config.toml
train_examples = 295000
embed_dim = 384
encoder_expert_mlp_ratio = 0.5
encoder_shared_expert = false
text_encoder_mlp_ratio = 2
text_encoder_head_dim = 32
epochs = 10.2
adamw_weight_decay_other_params = 0.01
Rows from expert 4 of block 7 of the image encoder, named by matrix and row number. Rows with one number belong to one neuron. Each number is 200 + 30 x the weight over its row's rms, rounded and kept within 0 to 999. All counts start at 0. After the name is the row's rms in percent of the matrix's.
# up: expert up (encoder.blocks.7.mlp.up, 8x64x128), inputs 32-63
# down: expert down (encoder.blocks.7.mlp.down, 8x128x64, transposed), outputs 32-63
up.0,081,230,238,184,195,227,176,125,203,194,176,204,183,169,155,220,221,188,215,177,225,237,203,201,219,223,201,182,227,198,201,215,209
down.0,087,192,220,219,198,191,209,176,126,165,177,178,204,195,194,200,254,175,289,170,179,232,183,173,219,156,247,191,164,195,236,221,216
up.1,109,198,259,152,193,179,217,229,217,191,208,181,219,155,171,205,198,198,216,219,176,243,163,192,239,223,186,178,222,206,179,203,211
down.1,110,165,180,226,221,230,167,216,208,219,178,199,159,240,196,143,173,247,173,216,213,264,235,152,194,218,170,229,218,194,203,189,144
up.2,090,228,220,208,218,161,218,136,193,187,175,135,175,189,199,227,199,246,194,203,264,180,214,177,212,222,224,174,180,218,198,254,228
down.2,091,172,208,227,169,213,208,171,172,164,199,193,183,197,207,190,231,176,254,249,179,226,234,210,225,223,161,213,230,169,166,178,232
up.3,108,192,239,164,161,203,191,277,197,237,172,218,188,192,198,210,184,115,240,208,190,176,227,236,187,235,206,203,224,184,199,171,225
down.3,105,189,177,152,234,185,206,238,186,237,157,188,174,190,160,222,175,188,245,221,191,155,203,219,190,167,225,200,225,163,223,191,226
up.4,117,170,234,200,246,172,223,169,192,290,189,225,221,168,251,191,194,203,234,208,237,145,222,173,198,245,198,215,200,219,206,180,225
down.4,115,155,195,216,183,183,237,210,189,225,181,178,179,204,269,242,162,224,178,208,173,226,174,228,195,192,146,224,172,251,201,146,198
up.5,106,169,227,208,210,207,193,167,180,221,214,205,258,197,135,177,219,124,229,230,249,156,199,162,228,178,196,148,169,214,206,207,192
down.5,111,220,166,194,245,212,214,244,190,163,189,227,215,203,212,173,230,210,181,198,253,189,210,190,190,231,247,135,182,160,225,210,217
up.6,100,165,209,213,209,223,218,233,208,208,187,161,213,183,225,160,244,186,234,171,227,229,224,177,262,189,156,234,142,213,168,197,196
down.6,093,193,204,218,143,216,246,177,152,172,230,253,201,231,192,160,180,255,182,216,185,213,211,212,212,166,198,248,205,198,248,217,174
up.7,080,230,177,210,204,169,159,168,165,121,238,147,235,169,186,238,185,214,200,179,207,198,242,165,188,256,233,227,219,280,187,197,197
down.7,083,214,192,224,174,206,230,210,208,167,187,210,166,181,196,208,220,190,205,205,211,227,157,260,234,182,209,178,228,184,192,213,223
up.8,095,257,186,124,206,205,161,207,174,181,227,169,228,199,239,174,232,215,226,205,199,192,192,228,190,227,206,209,213,219,199,166,219
down.8,100,213,147,227,202,197,166,179,160,209,213,232,224,250,222,209,206,208,141,212,198,189,195,213,167,227,198,150,190,210,180,234,179
up.9,084,197,155,179,212,209,163,210,231,144,251,161,219,204,167,248,194,186,205,251,253,152,248,215,144,193,186,204,216,179,240,207,219
down.9,090,195,214,257,203,170,233,181,240,194,186,159,144,247,222,235,226,177,125,156,185,222,165,161,200,190,223,197,146,265,171,154,277
up.10,093,143,185,184,258,218,191,231,274,226,172,209,175,201,192,172,186,281,174,232,235,159,164,157,216,208,246,218,220,208,289,142,192
down.10,105,240,224,185,192,176,238,149,224,219,215,177,209,197,227,227,228,203,187,203,230,198,161,193,181,207,232,236,190,194,186,212,191
up.11,102,213,162,203,272,164,187,215,194,176,227,229,164,212,192,211,156,226,222,169,238,218,205,186,213,206,217,156,191,265,209,171,179
down.11,089,193,163,212,203,259,187,181,203,178,218,181,173,187,123,245,190,131,180,254,184,162,194,173,198,192,202,234,207,208,206,250,173
up.12,115,178,174,174,191,250,202,179,183,157,205,181,212,198,178,139,239,140,202,190,207,198,205,207,217,143,131,184,180,260,232,242,199
down.12,103,235,103,175,197,201,194,238,156,201,251,167,212,171,167,217,201,197,179,180,199,124,203,232,206,221,282,189,212,227,199,191,165
up.13,097,214,219,191,179,189,234,200,163,172,221,174,210,232,182,159,219,162,182,201,182,201,199,208,212,220,209,241,198,206,226,203,152
down.13,097,193,213,263,291,176,240,183,231,203,171,219,203,176,215,230,195,254,246,178,203,180,171,226,194,232,184,194,159,168,209,185,229
up.14,099,220,156,137,236,254,203,207,176,177,152,189,232,165,240,179,152,197,227,193,223,216,176,165,227,265,213,163,202,238,214,195,182
down.14,089,187,196,189,179,146,195,176,258,176,173,229,235,176,209,221,248,173,191,195,202,213,207,184,172,170,207,196,218,168,168,216,199
up.15,096,210,197,141,225,211,204,206,213,198,228,175,227,207,191,192,155,230,208,190,225,202,197,175,190,206,171,186,183,238,227,206,205
down.15,096,175,173,258,153,197,188,198,220,217,178,164,154,218,213,182,230,192,199,231,161,223,240,214,220,163,167,171,211,225,212,227,179
up.16,094,186,165,225,173,184,231,173,203,151,138,178,175,187,236,246,181,189,194,180,195,236,183,172,222,189,194,241,196,193,199,156,210
down.16,094,213,163,207,263,226,211,205,147,169,203,205,211,254,207,143,221,232,200,189,247,204,206,221,195,197,190,199,215,247,192,237,204
up.17,113,125,191,226,209,195,236,170,240,230,186,222,201,202,237,274,123,238,175,179,175,186,213,212,181,221,195,181,207,229,210,178,205
down.17,117,218,181,256,220,173,187,179,189,230,175,190,193,194,202,205,231,187,165,162,151,132,193,195,218,207,225,212,199,215,167,164,189
up.18,104,180,197,246,226,160,181,164,190,159,197,206,180,217,164,231,181,191,240,251,151,217,198,189,234,188,193,218,213,195,178,209,226
down.18,102,191,211,168,205,169,196,239,190,268,202,232,171,248,209,155,193,257,244,221,190,208,160,163,168,227,173,201,148,225,250,231,131
up.19,095,262,188,134,187,146,228,154,191,194,256,218,115,188,160,223,165,229,218,125,215,137,158,189,202,253,202,210,175,175,182,203,218
down.19,093,136,194,173,166,172,166,203,202,195,226,234,188,183,196,269,169,176,164,224,263,259,242,170,240,196,203,207,161,201,208,196,194
up.20,090,155,179,193,207,168,183,166,201,166,259,179,233,160,199,179,220,187,201,265,211,247,163,205,214,186,205,201,173,201,163,114,176
down.20,092,224,172,175,211,237,229,213,221,227,189,173,190,210,181,175,189,180,199,193,200,132,230,212,166,208,185,237,190,185,216,194,192
up.21,094,199,205,155,204,199,189,206,249,194,164,164,202,133,225,158,136,192,172,208,194,194,192,157,204,210,229,179,215,228,260,158,239
down.21,089,197,240,219,198,219,167,183,217,200,195,217,232,197,169,234,190,234,184,197,139,180,179,165,204,212,227,200,188,204,169,202,220
up.22,093,219,198,245,195,223,230,155,197,241,180,224,248,234,197,161,235,142,192,221,217,232,165,149,245,224,226,149,167,201,190,247,201
down.22,093,150,179,162,202,238,171,188,198,207,234,221,180,215,173,200,241,213,160,170,244,212,188,246,200,198,176,226,220,188,232,246,173
up.23,104,218,204,214,189,209,125,147,263,203,206,227,183,173,201,233,195,204,215,236,209,191,136,207,227,210,230,152,134,190,173,221,200
down.23,102,177,258,250,223,198,199,198,156,260,159,243,204,223,157,212,262,189,218,174,169,231,233,161,176,188,202,192,227,202,206,258,162
up.24,101,197,215,163,176,156,233,189,172,172,163,207,184,160,187,189,186,169,225,246,201,231,213,198,226,204,161,214,144,241,153,168,194
down.24,093,206,146,132,223,204,190,251,196,215,191,210,229,173,202,219,188,220,202,201,218,187,194,232,201,218,244,245,171,212,220,183,144
up.25,091,205,210,214,256,204,217,134,169,207,183,206,181,127,234,203,213,213,250,156,176,179,216,199,187,163,197,182,218,192,168,221,207
down.25,093,159,205,179,168,217,203,235,221,228,252,167,236,244,229,207,171,209,208,157,222,245,201,211,156,241,190,177,172,227,231,174,176
up.26,090,172,155,202,195,206,203,208,239,241,199,203,212,174,164,235,201,157,194,237,252,130,215,212,222,221,214,205,166,183,206,151,222
down.26,090,219,217,178,243,205,179,172,219,211,184,233,212,171,167,149,225,185,130,215,202,200,239,196,236,169,183,163,216,199,167,163,153
up.27,100,160,156,219,188,196,217,269,233,230,241,137,204,221,180,197,187,171,202,188,183,178,236,174,202,173,169,214,166,207,218,193,158
down.27,089,218,215,233,164,215,201,229,180,173,205,203,268,195,202,184,242,241,142,174,195,161,178,223,160,206,250,186,153,223,162,186,180
up.28,118,203,201,170,212,196,164,265,194,172,253,123,223,217,187,159,146,232,158,179,180,168,237,178,184,179,206,252,182,223,198,195,211
down.28,119,185,190,194,153,239,185,151,249,166,204,175,173,257,208,235,184,197,256,218,203,236,165,197,260,163,170,207,212,227,211,203,174
up.29,085,184,210,214,217,281,202,168,210,181,180,197,188,143,160,184,184,216,192,176,260,207,151,247,212,251,203,201,168,213,254,216,253
down.29,081,191,239,212,204,179,157,193,220,217,226,218,177,203,211,177,212,156,191,130,170,186,211,156,190,199,211,212,254,233,165,176,173
up.30,093,159,194,186,233,226,186,224,207,179,211,231,227,177,206,173,185,236,192,152,221,222,241,227,224,181,165,227,206,185,217,174,218
down.30,096,157,197,217,208,189,189,201,156,187,209,207,278,198,233,156,160,156,210,196,179,215,177,175,180,197,182,213,245,178,165,200,222
up.31,112,225,221,208,185,247,214,163,239,185,190,259,188,202,200,219,219,229,220,209,206,202,190,157,243,227,197,171,181,198,243,215,228
down.31,109,150,231,167,143,193,203,217,228,180,284,187,168,181,203,219,194,217,210,187,213,235,193,196,193,189,195,251,180,185,233,229,212
up.32,120,163,139,237,243,214,193,213,209,193,195,214,231,230,233,221,166,205,220,164,162,186,237,198,184,209,149,201,203,200,176,199,211
down.32,122,199,222,238,209,200,230,253,189,212,173,172,174,183,233,199,227,228,201,161,161,228,226,165,228,181,215,159,209,187,211,264,218
up.33,090,227,255,200,235,177,233,144,211,184,146,206,234,206,186,213,216,202,190,217,126,221,170,181,256,159,181,138,214,175,161,195,217
down.33,090,189,196,188,206,222,192,184,206,216,203,176,176,228,219,221,231,284,208,262,239,243,226,143,154,240,180,198,200,227,204,177,186
up.34,100,257,153,214,162,201,189,201,200,202,191,195,156,154,157,185,213,206,224,204,210,232,248,211,233,215,180,189,156,209,200,161,195
down.34,091,183,235,185,168,260,249,188,183,205,184,207,270,175,212,196,209,219,199,223,175,178,155,205,163,215,203,223,236,215,213,184,167
up.35,090,163,230,227,193,160,193,187,246,198,169,253,173,162,204,179,216,179,229,203,239,210,207,188,181,240,213,179,222,156,200,217,154
down.35,085,243,174,201,284,187,208,179,238,259,199,219,229,183,237,231,136,158,173,164,235,170,207,209,207,208,223,210,178,205,205,149,209
up.36,105,200,183,130,221,238,177,214,222,234,149,177,279,235,203,202,211,232,195,217,230,229,105,191,197,194,197,220,182,188,159,183,177
down.36,114,179,256,227,235,192,225,261,212,210,200,194,268,183,229,187,184,154,156,203,160,143,210,189,221,137,204,144,196,231,227,209,191
up.37,099,194,181,172,197,255,152,156,154,192,234,185,237,184,176,140,254,181,233,212,247,213,245,198,198,216,239,193,197,225,232,149,202
down.37,090,196,182,211,189,241,210,188,256,155,199,204,214,218,271,183,178,223,222,127,143,182,175,178,214,205,154,205,196,225,213,213,186
up.38,094,175,196,237,189,165,219,192,197,223,230,226,201,169,225,170,210,209,187,187,199,185,168,209,202,199,223,165,218,162,135,255,212
down.38,100,196,198,249,222,216,236,180,196,212,221,182,196,214,211,229,204,210,194,186,197,191,218,166,215,165,206,186,175,217,201,182,222
up.39,097,236,205,179,243,201,192,246,222,186,179,149,219,177,217,187,205,171,175,183,207,230,208,233,208,210,227,192,142,211,173,185,238
down.39,095,230,260,222,174,253,187,159,192,205,181,177,252,233,205,204,169,208,295,186,195,223,233,219,171,162,172,189,184,199,209,204,132
up.40,118,201,181,219,165,183,163,198,182,213,260,162,195,202,156,223,220,133,142,191,207,166,218,209,179,198,211,190,170,235,235,239,171
down.40,110,281,213,209,197,219,212,139,179,128,159,161,181,175,162,226,246,221,168,211,183,197,168,216,242,218,181,236,186,174,260,199,189
up.41,092,228,138,203,186,205,203,154,145,150,248,200,216,146,192,244,170,211,150,243,219,201,207,249,192,204,206,183,186,169,175,185,236
down.41,089,140,235,228,165,184,237,213,217,199,223,169,150,288,155,216,200,199,176,179,189,187,189,259,213,224,174,193,217,218,235,226,176
up.42,090,195,179,171,267,238,199,174,217,208,196,175,229,224,227,207,181,171,188,191,211,218,203,215,180,197,238,170,212,213,223,192,151
down.42,085,245,128,202,186,194,199,252,207,192,185,218,190,203,221,189,147,226,214,232,209,148,207,205,205,220,187,199,195,126,220,204,234
up.43,102,179,211,226,201,198,156,156,206,272,164,222,244,229,164,183,234,179,184,230,201,175,181,199,226,183,257,195,182,190,194,270,239
down.43,120,196,242,179,162,261,213,170,219,186,159,200,210,229,249,269,181,196,189,188,239,242,168,196,182,231,210,200,218,163,206,171,173
up.44,093,219,218,182,217,181,239,265,205,163,189,173,203,150,190,195,186,149,207,239,250,220,247,180,246,153,206,251,223,119,160,224,194
down.44,096,239,173,273,202,209,168,243,158,233,234,222,206,183,205,179,174,205,177,208,197,179,234,258,160,216,219,189,159,206,165,242,176
up.45,119,262,119,193,167,204,146,183,214,208,211,197,228,212,183,147,206,265,149,217,213,202,225,179,229,214,160,186,186,205,196,177,171
down.45,101,183,187,182,221,162,208,228,217,245,211,192,159,171,197,216,165,209,162,207,212,229,181,208,170,190,187,208,175,240,235,216,219
up.46,099,245,210,188,196,248,200,107,184,164,138,198,187,225,187,240,186,214,199,222,220,275,214,209,210,201,193,209,215,222,190,175,227
down.46,105,180,183,153,193,226,203,259,174,169,247,198,209,202,207,173,225,185,239,248,209,196,180,210,172,190,215,202,205,237,169,272,215
up.47,083,204,227,197,149,214,203,270,224,196,199,264,237,220,227,198,161,200,180,171,181,178,205,154,229,191,162,241,164,216,153,210,217
down.47,086,224,214,226,194,197,201,187,191,156,183,208,265,194,217,188,196,188,209,193,202,147,148,242,200,178,220,204,187,222,222,191,137
up.48,106,191,209,247,217,247,162,160,183,219,218,205,206,174,205,193,204,218,241,199,173,256,187,145,227,187,250,250,250,166,194,203,193
down.48,101,239,181,183,145,226,259,248,170,204,137,152,237,242,231,185,193,172,250,161,160,180,228,212,177,184,165,186,173,252,189,251,247
up.49,101,188,260,225,226,177,218,205,145,228,214,161,228,230,208,181,132,172,216,241,173,193,158,183,256,199,179,227,193,194,155,182,195
down.49,106,203,211,194,142,263,168,186,202,165,153,153,210,196,238,182,235,183,212,223,194,220,204,220,186,171,129,180,215,157,218,216,189
up.50,126,251,173,182,182,226,209,161,236,205,207,210,194,145,245,196,192,215,192,128,240,252,243,212,197,194,179,168,181,249,250,182,212
down.50,143,210,175,178,194,209,224,177,196,218,179,200,222,158,202,226,243,200,225,216,240,234,152,192,156,226,170,191,188,174,236,215,209
up.51,096,159,202,141,167,197,213,149,222,173,216,189,166,215,167,148,192,215,212,195,241,179,225,201,162,244,195,235,200,258,236,190,191
down.51,089,226,207,201,200,204,132,219,175,234,217,177,175,186,186,227,202,239,175,254,249,223,160,215,217,231,181,195,162,201,186,214,165
up.52,103,285,254,188,208,184,187,260,162,166,257,159,201,217,154,168,195,141,196,186,196,206,206,223,188,248,229,220,179,186,180,202,182
down.52,103,203,191,276,233,137,163,242,248,175,214,247,173,160,177,251,196,160,222,200,201,188,173,259,189,212,187,216,157,232,116,200,218
up.53,102,197,212,229,161,238,220,187,194,172,171,199,213,198,188,235,204,189,186,211,215,223,208,219,207,162,174,150,202,226,150,176,195
down.53,094,252,266,141,222,199,201,162,231,195,130,169,154,186,192,191,202,194,222,208,230,199,180,229,200,177,161,225,213,234,167,211,229
up.54,089,138,192,174,218,166,207,182,243,191,237,247,168,204,195,203,199,195,237,204,238,128,228,199,215,201,191,146,223,240,218,147,205
down.54,089,209,191,217,154,237,196,180,200,165,189,174,189,205,171,179,199,202,148,187,191,207,187,165,204,208,255,249,235,214,176,231,227
up.55,102,153,162,226,238,211,243,158,184,242,243,185,181,170,198,187,205,274,191,202,181,130,198,283,227,229,168,178,239,213,215,198,156
down.55,096,171,212,282,213,162,172,216,253,216,165,211,217,183,166,189,149,187,223,250,178,183,185,194,282,156,215,188,201,204,133,186,176
up.56,092,239,220,170,231,183,195,190,198,223,211,189,222,163,139,213,218,200,201,184,210,215,218,229,210,225,185,207,178,213,213,192,144
down.56,100,230,144,141,217,173,243,209,174,184,203,233,156,204,179,176,195,185,187,214,203,164,179,253,205,208,237,219,180,221,208,169,207
up.57,098,187,191,197,211,221,187,234,204,273,163,189,262,183,219,118,176,273,148,179,194,196,217,228,250,233,158,157,212,194,211,177,195
down.57,102,159,188,212,214,192,164,245,225,175,236,156,213,186,249,191,149,160,178,219,179,203,189,241,190,150,175,202,163,221,158,146,198
up.58,111,238,189,228,207,211,193,273,223,139,159,152,201,186,151,223,217,170,149,310,200,209,161,200,221,168,237,141,213,186,149,171,174
down.58,108,210,220,202,215,221,204,225,193,228,211,250,193,231,203,179,203,274,196,194,236,194,223,183,237,184,124,185,194,205,171,261,203
up.59,094,199,207,197,140,231,216,135,252,169,200,229,156,153,169,233,197,210,181,227,270,177,182,181,203,214,204,246,166,259,206,227,195
down.59,091,153,166,179,246,231,222,172,166,195,180,276,153,227,215,220,237,209,205,162,212,215,156,205,184,230,210,194,251,191,275,189,252
up.60,116,250,191,164,238,230,216,171,217,184,209,154,187,212,206,228,167,277,163,209,174,246,148,253,208,219,155,166,228,183,233,203,197
down.60,118,164,236,197,266,230,195,202,227,264,225,214,195,232,232,212,154,196,178,170,219,192,251,169,175,154,223,162,215,217,195,222,209
up.61,097,197,232,160,217,117,182,232,167,203,212,268,233,214,174,170,212,150,215,205,184,231,224,237,177,175,203,250,288,199,202,188,224
down.61,111,180,231,225,236,178,170,206,209,224,181,211,166,196,162,239,172,158,172,174,189,225,229,215,177,240,283,213,203,157,184,180,240
up.62,096,226,187,188,236,230,168,194,255,200,190,236,221,216,198,199,220,171,199,242,209,202,207,174,260,180,223,220,184,175,198,193,226
down.62,102,250,200,186,191,180,214,165,209,273,186,108,216,205,240,212,219,222,196,196,164,171,220,216,187,223,226,244,268,256,205,177,194
up.63,099,172,216,172,226,233,161,222,223,196,205,191,246,207,125,231,228,167,142,212,225,153,202,173,186,227,257,183,183,195,210,231,207
down.63,112,198,216,277,168,233,195,188,208,208,232,218,189,211,215,251,250,215,174,163,231,153,202,273,230,200,254,150,133,169,211,197,152